Weights of a small masked image model: batches of 384, 26.3 epochs.
Rows from block 27 of a small masked image model, named by matrix and row number. Each number is 128 + 32 x the weight over its row's rms, rounded and kept within 0 to 255. All counts start at 0. Numbers have three digits each.
After each channel's rows are labels from the 100 images, of 14848, where the channel reaches its highest value: "colour at peak" is the nearest of a few named colours to the mean colour under the peak. Only what is clearly more common there than usual is listed. The data: reaction-diffusion patterns (Gray-Scott). In brackets: how many of the 100, against the usual share in percent.
# conv1: bottleneck pointwise conv (model.blocks.29.conv1.weight, 160x792x1x1), inputs 114-227

conv1.2:147152120181116139137129111137146078254127156135158106108122118152035162123129205151106157152140098163134118173158145100133139100154084137148127160163099126134139145127103102142127075102149141147070119130120097142188111183145157141125132082152127113125146143122131108116119124129120080088140123098137096129112144134145073144128110069131149158
colour at peak: white (68 vs 0.5)

conv1.93:109091112050116106112144103074197000081093088083079084133076149120109096096065083094072131144135092169136049101128088139105190100067098148164142089082135084108111139146104037150109123105166198132101079129096080156121084097115155171136127121149147104140125111121134143142121133143121073113106189128145127159150151121139095147090100126114133099
colour at peak: blue (68 vs 4.9)

conv1.82:171143132125185146153160134155190087149141119055155163103149141176097142135155191170084129121146152156148121121142152150171109149065123180090184104140083144142171128113116119058082131105078120118137140124123161138179116156152164169133174127139155166159155134133174125145125069134138162136086129125135148126136088138114144129190155136175160178
colour at peak: white (70 vs 0.5)

conv1.147:106110131134108110116158103118120115115116129127104142155112148105109141132085108119149119141125148105115116121128114131091128090112113138115129098106127102119152106100132123146147144114144137142108120107156130042091095147121113110161109091166037116172129189020128114116149121124185112099143130139127159126211085139098183101093099117108169093
colour at peak: black (67 vs 18.6)

conv1.46:138133108148193093118155131109102160120120109103128122140126135098147133106090127140116079118079158114111192115162147122093118134132165078105127102112136129100188105149130139122126136149118113109154143121149135112096157097120114097137120118121124098133128154172167122133212142133138125125123176209124114175125137150148131136142143139125142130
colour at peak: green (30 vs 7.6); blue (28 vs 4.9)

conv1.33:144140131131112149167042094146093146129146144147115174094124055161112148142061123184163141178157113132141167159141130115123150146163133111140105161166108145111132081103115148146173133128162167142169155139127117080135173139151110074139056121149107218105141038145123116106137148109077138187162128115104043110088137141116211118128134108126118141
colour at peak: yellow (27 vs 0.2); green (25 vs 7.6)

conv1.42:124131137124127126185139134122166138143108123189132147123123129159106139119152076157072092074108084071135137102064120116140115104121106137095123137144120141145116130163091144109106143099136146092159135121102126129143143217125154142125152161180182065169146081088153107161117102131156157073116133087135147160168080124088112104131102127128158115
colour at peak: white (54 vs 0.5); cyan (25 vs 1.2)

conv1.157:137136110121119088150150111078117120107109117113082106045080081120094161081147076121121160127166113184123097107078090102104160112119100123090141101113104070093124078110114108161155110115210234114122114149157104000103094106122126152168110055174037060167126178038116099074150131082157113090128139145077098125136064120076169058057129140037165105
colour at peak: black (52 vs 18.6)

conv1.149:129119106034107131135082116138147147038129128099060113128136114118139088149157154150149101153118141115134016120143126125122136091157113123147123083101097133129145097147124134100132089135121126150104172113132141109114122084136151114119100100125111128117122107124147131082127136133098090154119138114096148121098154150117126141117162145123101140
colour at peak: black (86 vs 18.6)

conv1.144:133139145113118128216130099132136185132166193103085115095087123141113136146126089147059118119139110225134066095136077171105138133123158202114130099107136133150123123155108136155149142098148155082134130163142068097129142113121138144151132163147097120156106155129077153149117103189140184080181148128142125178172172154141140151160150169154156173
colour at peak: cyan (25 vs 1.2)

conv1.108:134080128013154100147144146113154147003141142123148132133128115138157064138135135138106000040074101128110071053146095108112103131110107150133117152101135119119115169154097112102107116083117108044140120140060058132055137091135108148114149161112166153075135060131135058131115088074080128135079206105134179147089137145117097133149126019128154124
colour at peak: blue (61 vs 4.9)

conv1.141:122098102089161112144139116124141162065099120139118149108136152140136111126158131152147078087105173129123083094157059142169131079099197151121140127131131154160116115144096112115125069108152127084107130163118110123100143147108104144113161139137131200081196155162136116145125068091129128135161128180130186138110110098074135104139116097114163106
colour at peak: blue (54 vs 4.9)

conv1.56:148092165112150098129103117084147103111162140129180117142118148163171132050137136197130101081110128113109173161074101144098125118093120109110092133153148120140082200122124175081099138163103113122131133138125147174114152114092172104087202117108157163153157055152140141153115110101113123110056107127137151138093114118110093106153048126121142082
colour at peak: black (48 vs 18.6)

conv1.129:129107138155069103151083099089173132156137127135048117096078132097109153090113099099116129222141104102109123147129130138128155111134113130161128088099100101129142158139122119175158130129144163184121110137141126066114125101104203109133138155175089145115121144078118112083127130088114115097128135137097204139217110038133088126083105123075113119
colour at peak: red (28 vs 1.1)

conv1.128:130099140075153103145144156113194148058129138091109110157117136111186058129128110110111016005034117121125093058135102117117122133108121163152115098123165131118122170172104085088065144089106118008151118136071066151062148053138122139085150152106164171000157030187109109151108100111065141108111185116154114158009142150149079175146146039152126143
colour at peak: blue (57 vs 4.9); cyan (25 vs 1.2)

conv1.57:147083131012173125170144158134126145000149128174140141129153129131173054154130136154166000100075134106145085068147114127133131128131154116140127140138153122138152102204133115118145075085137124078141122126028076128062169144148096136135119136109136153061130088117122080125145117105146108134097223125117157163096157139134124136118144074110149146
colour at peak: cyan (48 vs 1.2); green (25 vs 7.6)

conv1.49:157109155111135122124116104114134152120171099133126162120134156172134146106121157181144144124145094140130125146119135114104140039157095135139116163146105109117129158148142175136129176145136134125144177154142154117123132133117134117119143125094180114124115124122121170153119122145160143169133101135126110087141183136156148142144128152136123145
colour at peak: brown (79 vs 40.1)

conv1.154:137126113143143131113119117128118143143137114116141145133115125175129137107150135122117113122137142116116161127108114117176134119123134141097115123150115125145160130169118128125118101111149132134164156159146128132149140174121150136108134115116139141123154104136106124127161127103097134143110063083124162074136108118126073118159075114137098124
colour at peak: grey (51 vs 21); pink (27 vs 2.1)

conv1.63:142081120052144122145158123126143153017138109147105132146094128121216062153077081140156005134082152119159143080142077113072135127139148121163141058118175127161187126219098099134136122130148132113141137126061087121045130099134130152140114114120099105112143125155160105123190155160150112137120243159130141161107139139136145129134138153124140125
colour at peak: cyan (51 vs 1.2); blue (26 vs 4.9)

conv1.92:143110114107168114130116099126105095093146152110154104112142169166111150069148142153110164118143141132095126160143132187164135129116255142115126160167138144175106138156144132129140095099136149110126094191130132130115112127078146107121171169160133128128156105150134103129144116092114123131135134167125129139150112138115133152145117106129151151
colour at peak: brown (70 vs 40.1)

conv1.15:133115163180118111140120131104156138190168158139126149136115127146159136124116079096141116143144137131116115094093121115146136132157084141122101116148100144176140128140124104148129163097149145127120163140160126144128114093140133121128116155122152113162147146139141171134152131147134160156153113119129149060149129098123169107129143162141074110
colour at peak: red (25 vs 1.1)

conv1.37:135063143123105119144120169099146057127127098035120127133168133127147110122100110173088118108162139117126118140110184131089144070101082113147106085071134090100160134121136098141091169134124121129106183081144151139142133167159124112130157114097121124131122109117127136155111147137100105102105106137130128144147143135144124102137120147116120102
colour at peak: white (52 vs 0.5)

conv1.86:100129079124106141113050067145084143140112139177144141112132094135119111182077095146178094161123112076149134081178116063118113099169109085148071111072074158149140073129121166128152035099125122130136132094131091055120155113151118063139048106134136117113130150100139075056152110076140135163171172111062144128104143144095150118105169117106135164
colour at peak: green (81 vs 7.6)

conv1.142:075118096119102134122087154139167091121058131099150136134133141139089104117139160123127108151094141126106128158156116146127132114102156154137115169109090125113140132151139110117111097122109136155074138099126151128144098112096158122120114168140139136123154090049114099111141136079128108106106100120108060094137096096121151107116140118114142142
colour at peak: brown (68 vs 40.1)

conv1.84:153115099102175125117154207136135079106127147101175119144155144128158088141107113129132052095097125124136163117179088115152147129089091109120135145105164132135119142154130084116096113138110111113151140107059140180118103146141160160073074132125123118121160133100111132109145151114131137107133115146117130123133099102111143073121110132111145107
colour at peak: blue (33 vs 4.9)

conv1.156:089138130146176148164159148152132069138126125091170196165153164171107167114107172132111190107167182146132098211085160165171160143121114152064158243189117141106154098070151134103113146135110138129111146160175137173164108150127142151144132141152144116142140122120081148167158103129147134162178129130140152132160122154132144171151125105139154200
colour at peak: white (41 vs 0.5); pink (41 vs 2.1)

conv1.131:122116133040125112165068125112187140056164147135121106094145109113128079145158157122123094165119089114145069100157129133159155126101126152156132130126091157137143159156135129105145123118133161150120123133126107112095110116092166109146127189173127116126110131063169131120105065104116116108112201147098224152147133133141089111114108108103155112
colour at peak: black (99 vs 18.6)

conv1.106:154136133169082115117061090121127120171150103140082063123107112113028139120075128122101145165158105167106090132150113104095135111133112109176068065129047161101113131086080156166161108077128125125122085126151090121119111113121178081118013140127149144137116155114127140110142141117128164166171081089106092014130151066111176113113213120137091160
colour at peak: red (45 vs 1.1)

conv1.23:122068109000148119163145135127171127000126110166096116127128142109160042158144087137156074144091140107150062089152089137093149099117145106155132125126161118128133103184119087154147067104151137125120087120057102117030143112136137137159149110124131147094152132182161126128142166130148064160122255143117141172114149130166117139103153077100142139
colour at peak: green (42 vs 7.6)

conv1.127:151121132103094039173088127020144137085134130148137142121103115123114127023183110148137091074145128107090129035027148142130121142130057144093055117126116108126100119103127140105132172043134140090142136128133108119063132144116145074139119153129126110098106096113133058130134046102124128092105135097131111149097130139082114124137100113119155089
colour at peak: brown (87 vs 40.1)

conv1.51:114141128144115088119094138102146139139135110103136099132125151117063124101131124105101146132150133137079106107121150144108138138126112103174099109144061161103082125098134134148128108040115108100142108134172130138088110080128178094125115156124154189129133122150125167158136135123120160158154103078128131111142168085168178143125182115135049145
colour at peak: brown (89 vs 40.1)

conv1.143:165079157123247134154159199140136099122176192079220177145182165172139124111123186161144094060134183147115142173165105175126147101050138129108148180159155196157121154127169102106101115135115122113108164175139144180143183121139141169124183180141155147119166114195158142153157128122117157135150122118135159162128099137134127112157118114146150175
colour at peak: grey (58 vs 21)

conv1.116:155086150118157141107139146150086081104159150072138111127176122141115115126124145127135117121159134145113155146108125131100123130074071130101130102111128151104119154126110150138140132091121127135126150169125116136149156152122147136128153110141134132130147168101204103122102093082148107046137144158118092130116117150109097122127183109129143139
colour at peak: grey (66 vs 21)

conv1.14:071130090150088124087106077127064091140123179169127123120117169120133138151139115094155123133134119127122072101122190114124120140173180102095089103146162151166149068134191128142142043137117103133127173124115151128110095127133072087147122096112142085166148157164164118109142224098162143159148132150118110166109135133127171134130131107137094172
colour at peak: green (46 vs 7.6)

conv1.85:099106107143070134160024095135173154145128118111038141102119129107129130149114145095137112225057130097145190162189112123122194173067132169158202095117086163125169154142103120137148121144118184187133146111118122123119148124105158069139114122126157093129108086132120109138130104147120171143152132126138107133122164141137093168169124110163099153
colour at peak: black (85 vs 18.6)

conv1.121:158117157107205136176186174144146104131168173089233159148214127183122108155110151163120050075079146137139149086164137129186107080045122116107170129111113138153131134150171099070104127062099105119132187134066115166157161159159137219067168116131143192158143151138141121159114104099121127100104125111152139129100107133092152127156137086149138106
colour at peak: cyan (42 vs 1.2)

conv1.10:179126159134187121102125164123173209114178154140110154112124141133188117106125113151121154125142141130130216118124139133108129129135136127138129116148141134099146132175139110137141135147152111110143127118127146128096171154133133117124137127112094162137141107145075145140163153098167146086114148161126117120129122112139141121158141107137115121
colour at peak: green (25 vs 7.6)

conv1.50:110129122149069123151023084122159127150132137152068131108095123115108155132075119108162124254129124122146156133146114126097143148130164136160129102130096137144156141096109146171198107141156148201139134127132104038105133127140131066172114092158037119142098155073116109073136115134170116122141130145048159126189138127128170094053104127069149123
colour at peak: black (53 vs 18.6)

conv1.60:113122118083129082175051141091204138091111118118099106072113101103127095126164154056111098183126109117060061114151084112153134128119093148149092127103104106118106154172108105117142110127127157173090139121138131075093121064069187090131132122169129078138095151056163145077088114093124093125115168115055141149123129113115070111071137127057151110
colour at peak: black (95 vs 18.6)

conv1.68:103031107025079084142098108078151038053072081084137088138075134116105079092056104100115066111100138128117084088129094133055134148038110184145109066064104140066107152146106126114114152076121139105162090110106103132093102117139154115132127171140146109115130121119131125127132126108150103131115178106112139132125160146109140151126145069128142144
colour at peak: green (29 vs 7.6)

conv1.134:127107141096130105157131141111132175105145149097130125127097096139161101130134123139155067090133068166110124077132052125079129163100051183165102080105120126119092168169102123143133146088152134040168146152107062134098146098140158137115116122111140129118135100143131136143099080095127138174122150108131108150098142138138130141119104085131140128
colour at peak: green (25 vs 7.6)

conv1.59:123117161131130105110101125090095129105157129103176130124136147145130124075153125120126147124153145099130160085020187159141130125139064107099143137141129112163162137129139135120125118111123136091150141146192143141117134123092167107106147151109129133166125134107124165144141119109120145118109028121123164077137126089143115107130102141117097088
colour at peak: grey (46 vs 21)

conv1.148:117082110090150107125140130107149127078117122149118106150126142128191114124098113145150089105087132117150161095115089175088151113104173127135128072129212090135194107185116088146111144123158144087143155135071106145072135142124129129123168118128171151104210095154121134134201156145113065123132191171153101186133134132195106138136101102120132098
colour at peak: blue (48 vs 4.9)

conv1.18:122104120109102113174031120125255143118132129126081092072106121120130111145146164074128090212108108098141142135183080112125160136076141175161155107102088134123156170162122096138157099127141170189133133149134127083110132133089196078155145058185169046156150156078189117114124115120163119133129179103095095148145130128133095118108119117098155117
colour at peak: black (100 vs 18.6)

conv1.97:139124128138181130121137131131141102168155150133120159134118147184117152129139146137120120093122132155135149093120128121149124136132140124121141100119095138153141110147110161095069116100119124103161156162132132165159123156145136144105147159116168144176169103130083147156139137139130161108141113160134119105118104123136150128156134139146102144
colour at peak: pink (46 vs 2.1); white (26 vs 0.5)

conv1.55:111155163120115173186139136166126130095140135073171163127185103167112143138097169131139162126141125154159161186114138171132132113156123122104162206172136088095146171086191158123164193078127145137128146154124110116167180179131131124135175106144098106119103135097140120126138118109144098101112116166138106116125102136088116127134121111130121089
colour at peak: grey (48 vs 21)

conv1.98:109132138137072067147018136064177162121127141140076111110090104110058142058161129116104152179152126142043107144113132122099141132149123143124059109131081154122112127094134119146149137140154164157120148143151137099076113134092144061121146150165120103153136123114151135128149086080101178097120106146076141133172086000114091069095125114093123109
colour at peak: brown (89 vs 40.1)

conv1.22:115151078124096117150144103103073168129102152125132119101119084096105142135162124104126129089121088159108105066086112107120095105151047122065117118094112053115118123086130118106135169090126144091116146078138091086119083073104110128114125093167094111135111134094171134097146115057136083117114157131089150133120112111122105082093122141072152090
colour at peak: grey (49 vs 21)

conv1.110:149120121150121131141055082146074141150142139178137117134119105124136121162106130122159110176160136071140110101187130074136095128153194060148101082139088197128116085198106134177170025043129091125124137084165089108112162120180147087135052130119120117141065172148096121081162150122154150136198149094128132072136146135075169142130203129147100175
colour at peak: green (45 vs 7.6)

conv1.125:146097128077131107148129138122103149093147127084137163145128101127161097136113138116098088091138166141101144112146107147133137152106107130112100118137135153140117092172107139095153110141120114102174123126122107139109119119132107119141111101142102163094047102108155086133132123089112169152158138020112195151163138114096099121100096115111133119
colour at peak: green (46 vs 7.6)

conv1.122:144159168114144131147132175113162141099134109082255103117184105144145110113083141154127130113151115113147170144097174165040151163027113152128144112206157120053130140087164084131123162126126144129065129087118150132144097182138135117134160121135146165128135093111132141138122162133134110135135122129142125149161139114158122148120123144121112106
colour at peak: white (55 vs 0.5)

conv1.28:157149119140127131146140093140144123174138130185144116140126103149115129175131147150103123150154070148141079042177104067146082096144098084159127087089100178126129109169084120145136107030122089087122151065176068144142130136153168170082069116102136115137134129115150138149120127138126199139160117074150084090119145119107121145126141153156109156
colour at peak: white (37 vs 0.5); pink (31 vs 2.1)

conv1.34:107092111000131066174143150102145160000122119174171147129149135140150088129148139158097007088083116119071100092137101136136120073114138115123090170104119138147076112146101108114127094099136136089119116133100112137017121166125124152132159175156139151097147090095121085141113121097134112073110182095146146144133140120130086126146113038121160118
colour at peak: blue (46 vs 4.9)

conv1.120:108089103047119132105139125136131175028108123163090146130121145095159072159105101118175049150057147079173145106151109126082115122139155080125144071090139111145174119176118118128141117152130117157126113099118166080058145105135126106175137113133134154107167143169151105106169154132145081166141255171112140159134136142161142111139134075111145126
colour at peak: black (52 vs 18.6); green (37 vs 7.6)

conv1.124:147140147000131116189121129111213110009158125148076095113107127130106091131115112109129118163115125151153086115150143121132179131117099163156159108152096146119127164148130115133154093094173201143122108175096104145125149160122157159167099147151122132131137114137139135153125137140131117138126141112138128120141130128106108131128123165129133113
colour at peak: cyan (40 vs 1.2)

conv1.158:152082120110161098146126118099134118110141122116136118145118135126150127094116131135161068094104151110133162108094098132100139125138154121126122081111160106106173117157121115131130129107144134082157140141069088139081148112137119106148135137124128128092125131159177105127149136127137077146116230139133137163109146148139131139132163101123139128
colour at peak: green (38 vs 7.6)

conv1.105:140125136144094085136086093089127123131118110103080124100081105097108154099074104132124158179199120141098093104125106120068162099105071132146093075102106120094107078101119128194157123120181175138124090126182108066079078087118143092142104094174081128204131160089137097104137163111157139098156131107087133136206100000122156091061131117071115112
colour at peak: brown (96 vs 40.1)

conv1.43:139087144118109048118069124039151107102137121112151119128128145147137127018154110143094128077133115087068186051024134162109138117097088105106082148110124105151087146117119124098100107036120134058134121155162126145092150141072163094099169190127153138155138081130145163164133111100090145094132089097127127124109131107127124118138111143114121093
colour at peak: brown (98 vs 40.1)

conv1.155:130168170134141149147138188145167102135179209109148192139171125124083149130151128128074166142116174152145149150110146156147120173113134154093151167175141155155173147105180123136154146111125140124088129122136144149160180187133137135132137114114130112105109138189139141109164052179135164111120121162126093145131126130086132161132137156150134085
colour at peak: white (76 vs 0.5)

conv1.52:129086128117180121108111107127119127126151140115139152124123131178109127075121153154114114124128147146076120164132157116152136083113173127097097132144093116151154135146131114112117089117131142125119165184117120129144123155079116120109142186129109117148133139137095153144193111078112135064120046104103194068137132058105051097149112114124107114
colour at peak: grey (45 vs 21)

conv1.76:110098115036135096163089115098174094048118116130134108105115124142127084124100131106152082149103094125129101093155080108111134142087144179143114093078103138116119140173114090123148110106145162136141080153111114100106101132126155131163110108153129113111097134112135103083116136085143071136124254110076142154128136144125134124093126090106170139
colour at peak: black (97 vs 18.6)

conv1.32:131150143128160138147129094151112088167109167153172139087138147159066152143134201161101101144145127109157128091154167159154098097121171060086147097149073106158150128117123146119115060081109090115135136107150142102165113134146134143134110165109116137152105120132137161109135114072148119124180143080105122120133148093129101105105101125087148132
colour at peak: white (73 vs 0.5)

conv1.12:112133157125061069125038139070119142135122118125151118127110132145094136069138116120129150112143156124047116070094142159113146129132115152147050117143109139126037093088128133137120123018117127091142125146133128130067116099127108046125115160135154161130154141144128137147159134103137143137164116089118143125131151117154180152112170109124082145
colour at peak: brown (85 vs 40.1)

conv1.87:129096143131176116134090143105096092112139140095174108134167138156117124078162117127114144136147122112134162086034126129128117143117109114106133124128113143164153117139128102139126087121147139107121130125217131139129103103108168129090103148117146142140141103075131121115105138102098142147109000122122106038140105106127158100134115131129102109
colour at peak: red (27 vs 1.1)

conv1.65:115115051117211141165212143154098081111084129094160054105184095123145113156103145117100115075174135137139127110151109118133130137083082090107175121134164107095138122137122126118110092157145116100118151104154115099130104117117118184094138153125147121132122131111093143118117108131147163141125142107109105126134082101060145082139163137122167150
colour at peak: cyan (41 vs 1.2)

conv1.159:134173129121092139145125126141168099137146136158129149137099121127116135175166068137099124163121123156153096090159068086130144109140119175160116086072123187167126168128086095164159128062164155112148149136127104152124148135166147145139093148158158104119147133141147132158124130170153189144150136119157126136152158133118130162145150144162158165
colour at peak: white (60 vs 0.5)

conv1.62:105114103029123135162065098135150142006119116121061112080101106138133092152156146124145111159126116118171038110142103133109139096150112104150132075118052142114136109135115119119153112129150148149117162112146127043095113101124166120136111143141126137126116061117113130115111151152121087132128138127104133122119155131135129124109126136091123117
colour at peak: black (86 vs 18.6)

conv1.78:134120145120087059121054129056173132101124121106161117121138145130136121029159113111109136083139117099075166046009124160126153117108104147121098160120121109141103141109117116103100138046122145065151111167156131147084143134071150088105150181123176156144129081142139176171147124111066162139167114104128129127102141114144113130130142150114077113
colour at peak: brown (89 vs 40.1)

conv1.136:063101127062066053121093137052185124072112138150173124114080131163135109059122113120150081084113126075074165066075124123110139208119077145142046159157120130135041149119118128124117110100124134096171070127101125143052098114093146080136159199122157127115138106119142175161174141118088148120105120119113148150123147125134091133124085128098136079
colour at peak: brown (91 vs 40.1)

conv1.48:096109173116113136089098099129159146136136157133180154134154148150141118092157149116129118106118099084129187092017148131121099152130074110137153182120110162152125167129109117097111072106095099098160126149139130155132146147096131133117161188120152135146122128165142164170134144119066176107153115091132136111132132117136113128147139151136063121
colour at peak: grey (52 vs 21)

conv1.17:131123138125149094138106108097113126101127143109157144113125107131069140094134140130128162136171138125078143109107148136134150139148145108110139127146089140133149132069133139154147113105177176108141126143192121081095123101094109132140075107194087095220109144076110105072125124102136179094125078119056117087211062000062170000115133133112139093
colour at peak: brown (96 vs 40.1)

conv1.80:139117132129110116141142086098159143125138134162128132116109127131165128072139112143144098102103118101147157131071136152124097125122157090059151148138158095142158154133127134087139077156118129115117124152124139110116152106084146114121168178130131142155133087136170092137148060046115132078082120117125157128126078115049130100162094116119147095
colour at peak: grey (46 vs 21)

conv1.88:099133122120157125158129142122110157135136165152164149119107115152130137113161124131135103099124110140129149131130149144127113133110117083084125123127102127144091121131130127121104143122139121132170178118105123147139173134139113123128121169112119171135055084115118141118148120092088130175111132145120153112133113107180133094111102125109137128
colour at peak: grey (63 vs 21)

conv1.9:115118114092091118181033057123152141099126131147101135085106104132131105155121120134138080189132074089153105105154109095114137126142117127172121103097092152142141117148093139136174119132156153162154137104135122086084120108137158061169111149148077193130105071115104118094142122129146112152127165116075164139152155131124179123096106123095138134
colour at peak: black (100 vs 18.6)

conv1.135:099142104041090133171139124132139121059120145151101104144127102123095099143164111102059107139087126141132056092147098130106133090091125122130142107090111158155107146150104094120141102119129140131017119125122099134124130104110137144127149170139096145138151083150146122132118078119123115091125113159130109147114127121058132115133101130130131103
colour at peak: black (56 vs 18.6)

conv1.96:111110113047130058167149126049205127026106103107104139099133124117108069111169105103060147144149056162096030094133108134137181030120052101176139139128102123170086153114128101132135134084154181131101125125146081134045082110116174145113139110152123134114136133140135142139099155132155097129091158098116140144133125095146098131093118139103122118
colour at peak: blue (33 vs 4.9)

conv1.70:126147093169140129137137138122056104161127128143148160130132150119088172101126123135077207117155144139125105135040184157157159177135108106130132171159105151147130120070131127127151095160159168092161107129181130170146113132132151132081058133137101116110143146134164108113164104124139079154086138166126112098122133150150126153108110100125154163
colour at peak: pink (34 vs 2.1); white (33 vs 0.5)

conv1.130:164136168159173149129152110144111087210157154131217161102151146210083184125124189164105147082160149138135169111123151138169077129150159116096149170157087120159171140097115151042109130089046071078133153159150127136186142173126122156109147179060160120167157125128133165149163113116103173092123126149116132092116119108111112115166138168120116153
colour at peak: white (54 vs 0.5); pink (45 vs 2.1)

conv1.71:129119134128190122131121175129092164101124151114148148153171169120143134104094168162174143107134218149116099120097154163114125152157159155110129140166159156148144114064144161121148094138106080101129143124141173142117095113121136090138149134140111134137153133135137115124162135094137124156103133147107143142135122127146151126137094105115124090
colour at peak: brown (65 vs 40.1)

conv1.133:156159130129094139141104099142056114136132104123115106126103075121051145144138099124126134088148126176128120047128165169126141133173117127110081097121104102107096100102140150123139153012133153062159112142122086110140149113147131099124053128119154133101064120089098130110115110100115149157177137075126105099105140156092130154129175138137128171
colour at peak: grey (71 vs 21)

conv1.67:143081104092162115139139135117129133079135115135129124152109135122186109121080120139173066098114167120150163103105090120093152124118188132129125076120197115118187123192122107147149121131155142087142150130085100139070126127137135121142154108132128112117151142182185136135149156156145065136140226171140134168126145136156113138141154100131128115
colour at peak: green (35 vs 7.6)

conv1.16:138118190169107105142131123095148143183169159132133146148117141150122140108127117115124126126159147144108100093070137123135122147155058166142107117146099159134115150141104112139120172099127125109144139149192122161128106096125165134118127169108171140167145145167137175156163130156116190156148089120151143075134130109140158128150156154160028124
colour at peak: purple (33 vs 2.2); red (26 vs 1.1)

conv1.151:131141132135114125153130102126117162137136114188034063115050083149108132140187082141144115109109139173112122097135166139128149096208171147128088106113114101148092113099159091137151159079145164109126104144089138093123159068127101117147109129137141144118067132116123171146121176114133140176182136094130119123138142126152124163111185133137119169
colour at peak: brown (78 vs 40.1)

conv1.6:116120101104117081146136091053084095115097106094105101086090085128080164057120094141119125118142082173121118092069093138094151118106123123092131091103101077081122086110126094147147123086179195106136123144124096063111096118144088166175086110167078134132096143071090107030130160083152075120129191119032155138154110127119170105058120126075178125
colour at peak: black (47 vs 18.6)

conv1.139:110102146107195132119163138138115084094113140113136125149190185158143124108107145129147137083138159120128127177112139226152110121097172119110161149136150173164135132110173151091149098151087072104119152175123128169129151175106129135138225164133186187119187107152176132163139092098148114141105135122152180162128103135133135131157067088140135124
colour at peak: grey (45 vs 21)

conv1.61:108145098160135143139130138144136075208092149120184119132140126164076142115148193156113143141106108148120116186168147085132101117146103121130115198194090129082130129116121108127108053112110095143107110051076132144184119188131142130119112125149127132125134150141150113122124129111104070118137146091131139127116142141139128147121125083125150138
colour at peak: white (45 vs 0.5); pink (26 vs 2.1)